Weights of a small image classifier: 195000 training examples.
Rows from block 13, named by matrix and row number. Rows with one number belong to one channel. Each number is 200 + 40 x the weight over its row's rms, rounded and kept within 0 to 999. All counts start at 0.
# convs0: first 3x3 conv, stride 2 (model.blocks.13.convs.0.weight, 256x128x3x3, standardized in use), inputs 44-65, a 3x3 kernel for each
# convs1: second 3x3 conv (model.blocks.13.convs.1.weight, 256x256x3x3, standardized in use, transposed), outputs 44-65, a 3x3 kernel for each
convs0.64,198,208,173,197,187,200,181,220,155,198,151,237,223,165,175,201,223,225,143,192,195,211,162,218,174,212,187,114,155,250,164,160,179,152,171,118,167,143,180,271,186,195,200,180,196,126,231,147,156,248,83,207,334,160,142,240,285,172,185,203,207,247,208,174,191,177,119,152,166,174,183,266,172,157,226,169,179,207,180,201,164,203,203,200,172,103,215,149,192,207,157,200,216,140,212,185,196,159,244,202,192,146,192,187,104,243,193,163,112,231,183,159,173,175,174,231,241,179,194,152,237,250,219,184,226,225,155,182,170,204,184,183,192,198,221,228,218,190,240,254,221,244,183,191,223,159,255,234,173,219,170,197,210,211,194,211,246,207,226,204,232,191,202,107,211,192,182,225,207,202,233,241,220,165,147,279,176,148,233,173,147,176,143,178,154,175,227,204,192,197,164,185,176,150,150,228,192,221
convs1.64,250,198,206,223,235,197,178,193,213,224,153,213,186,209,247,197,191,124,193,163,204,141,147,229,123,195,188,176,193,231,104,144,209,164,155,181,168,208,142,171,199,213,250,179,194,199,216,204,155,148,213,240,203,200,150,270,182,212,80,223,228,247,174,171,142,205,199,199,218,179,173,188,276,177,163,292,201,123,199,249,185,216,169,185,194,230,181,240,168,247,174,271,215,143,256,173,259,256,158,154,253,205,148,242,183,156,219,155,194,157,202,226,183,186,188,163,216,232,266,232,212,190,187,239,253,136,185,137,242,265,206,279,192,164,262,180,272,236,219,144,193,272,260,164,296,263,222,227,228,202,287,154,216,232,173,197,222,208,194,300,225,228,182,216,213,193,198,198,196,183,214,199,219,223,160,146,226,194,181,268,151,230,189,166,188,221,178,217,191,156,212,264,258,189,166,152,195,216
convs0.65,218,172,158,239,140,175,245,230,199,185,168,225,186,204,136,259,306,251,212,204,224,219,186,224,224,222,162,131,101,145,151,252,172,201,182,206,217,229,186,181,125,169,214,218,233,153,244,194,107,149,165,195,235,249,175,167,144,170,178,127,232,211,164,236,171,185,181,167,123,173,191,170,174,251,241,190,212,236,146,137,124,209,197,195,203,197,189,156,199,139,199,213,216,231,267,206,332,311,308,219,206,187,260,252,279,276,139,187,205,169,252,197,212,232,193,194,193,230,195,166,256,177,223,172,224,186,166,181,172,230,181,230,222,243,225,156,195,162,254,164,251,228,231,172,204,200,200,186,159,157,165,193,237,125,220,188,182,219,238,267,317,284,227,131,149,234,293,243,186,247,194,185,255,139,155,186,107,156,184,198,183,220,160,163,117,166,288,242,224,251,200,261,215,212,151,231,209,230
convs1.65,210,219,175,251,195,178,187,169,203,186,194,188,242,327,188,286,134,136,209,172,126,246,146,194,179,144,136,165,179,167,185,150,197,248,243,253,143,172,89,153,248,226,189,186,179,204,207,221,125,187,150,199,232,234,244,235,206,185,224,208,231,169,132,229,251,109,279,193,204,214,216,183,211,214,209,256,249,135,282,184,241,225,144,152,187,264,116,221,225,175,158,218,199,263,188,217,227,204,213,177,291,164,105,289,289,189,182,167,263,97,148,203,232,184,189,164,262,171,156,221,170,115,207,193,202,132,181,203,127,186,240,186,200,213,232,255,161,149,196,155,237,253,311,176,170,235,202,94,157,131,177,202,166,203,208,252,232,202,210,209,247,124,260,130,204,196,201,223,180,201,258,213,246,171,184,120,195,127,311,252,159,208,239,216,208,264,249,199,141,191,216,246,175,180,164,228,190,189
convs0.66,220,155,222,190,202,158,246,252,307,168,145,177,172,193,152,233,170,261,183,161,247,162,170,172,147,188,208,119,204,150,165,128,182,207,200,160,238,172,204,240,199,171,249,264,255,169,233,232,150,168,173,191,218,209,194,197,242,143,138,224,222,155,260,209,182,186,182,171,182,191,192,185,202,200,182,197,236,146,183,247,191,239,210,155,177,216,256,268,194,166,202,187,183,178,181,180,254,213,185,246,221,220,208,205,237,204,137,177,131,248,283,192,212,205,107,188,168,203,210,187,185,149,123,203,199,162,196,234,213,231,189,95,179,204,190,193,214,156,247,255,144,252,226,152,256,203,235,195,194,260,191,163,317,205,211,182,192,155,197,200,130,165,191,287,156,181,210,162,229,181,219,211,329,224,156,226,105,162,204,152,180,235,187,150,204,216,299,253,241,179,204,157,186,246,206,226,128,110
convs1.66,239,163,170,198,153,168,229,196,234,191,256,212,231,143,211,194,287,157,168,183,159,165,162,254,166,172,195,246,166,180,180,150,215,255,217,301,207,127,228,132,229,210,193,238,222,177,183,194,50,120,134,199,253,252,164,275,223,213,270,239,172,257,140,118,188,167,261,149,201,200,326,252,202,217,162,217,207,181,161,131,193,96,286,248,227,164,192,198,256,186,145,171,191,232,177,130,201,210,204,201,165,210,126,262,187,156,192,221,166,231,142,249,173,179,191,156,170,166,284,175,193,220,135,243,238,184,158,229,195,215,226,149,189,235,253,210,247,197,151,249,220,178,177,206,232,235,257,205,127,137,230,180,212,199,129,168,193,241,141,254,164,196,175,267,253,209,216,243,169,226,238,217,155,227,238,331,270,189,219,208,194,140,187,226,248,260,197,158,211,222,182,183,195,245,200,231,199,189
convs0.67,192,244,126,203,274,271,187,270,178,166,227,308,198,217,244,198,194,161,174,163,224,167,197,213,202,180,232,168,247,218,199,216,287,167,299,209,200,148,250,226,168,164,200,145,231,192,116,185,202,166,203,247,242,151,204,174,225,183,194,173,194,141,218,157,227,99,149,189,172,131,214,239,158,238,238,177,185,196,189,237,252,256,190,232,170,199,252,215,188,276,261,194,200,210,219,182,173,183,214,189,247,185,133,308,123,163,242,129,165,150,178,194,167,232,175,160,234,179,241,193,181,167,212,194,218,237,222,199,216,236,178,223,164,246,205,255,151,165,211,153,60,209,187,143,182,205,215,165,154,193,186,150,246,149,126,111,173,126,109,114,129,105,230,247,265,147,163,180,195,245,249,191,179,261,216,167,195,209,175,208,228,160,212,213,179,221,200,187,184,113,303,227,124,257,271,165,368,192
convs1.67,114,157,174,200,173,136,149,205,196,183,230,216,110,254,117,132,281,188,250,246,250,232,185,223,273,236,235,209,151,209,244,168,271,224,140,272,255,171,229,199,174,173,198,174,190,277,248,254,168,192,215,178,166,182,209,211,198,225,209,219,235,206,208,182,223,172,245,219,186,203,205,203,207,244,286,202,190,226,227,168,266,160,224,262,243,249,168,233,164,200,229,157,206,179,167,183,200,178,225,222,254,197,188,147,186,181,142,178,225,170,143,191,253,104,160,152,233,211,196,170,262,223,168,248,163,120,214,265,243,239,216,241,201,232,222,163,246,162,256,163,183,128,186,192,181,176,263,238,239,215,252,215,219,222,222,195,228,173,213,234,235,189,178,169,258,167,161,254,211,193,265,233,175,196,222,245,240,183,184,84,209,253,210,146,138,242,224,178,172,206,215,167,254,248,219,157,185,116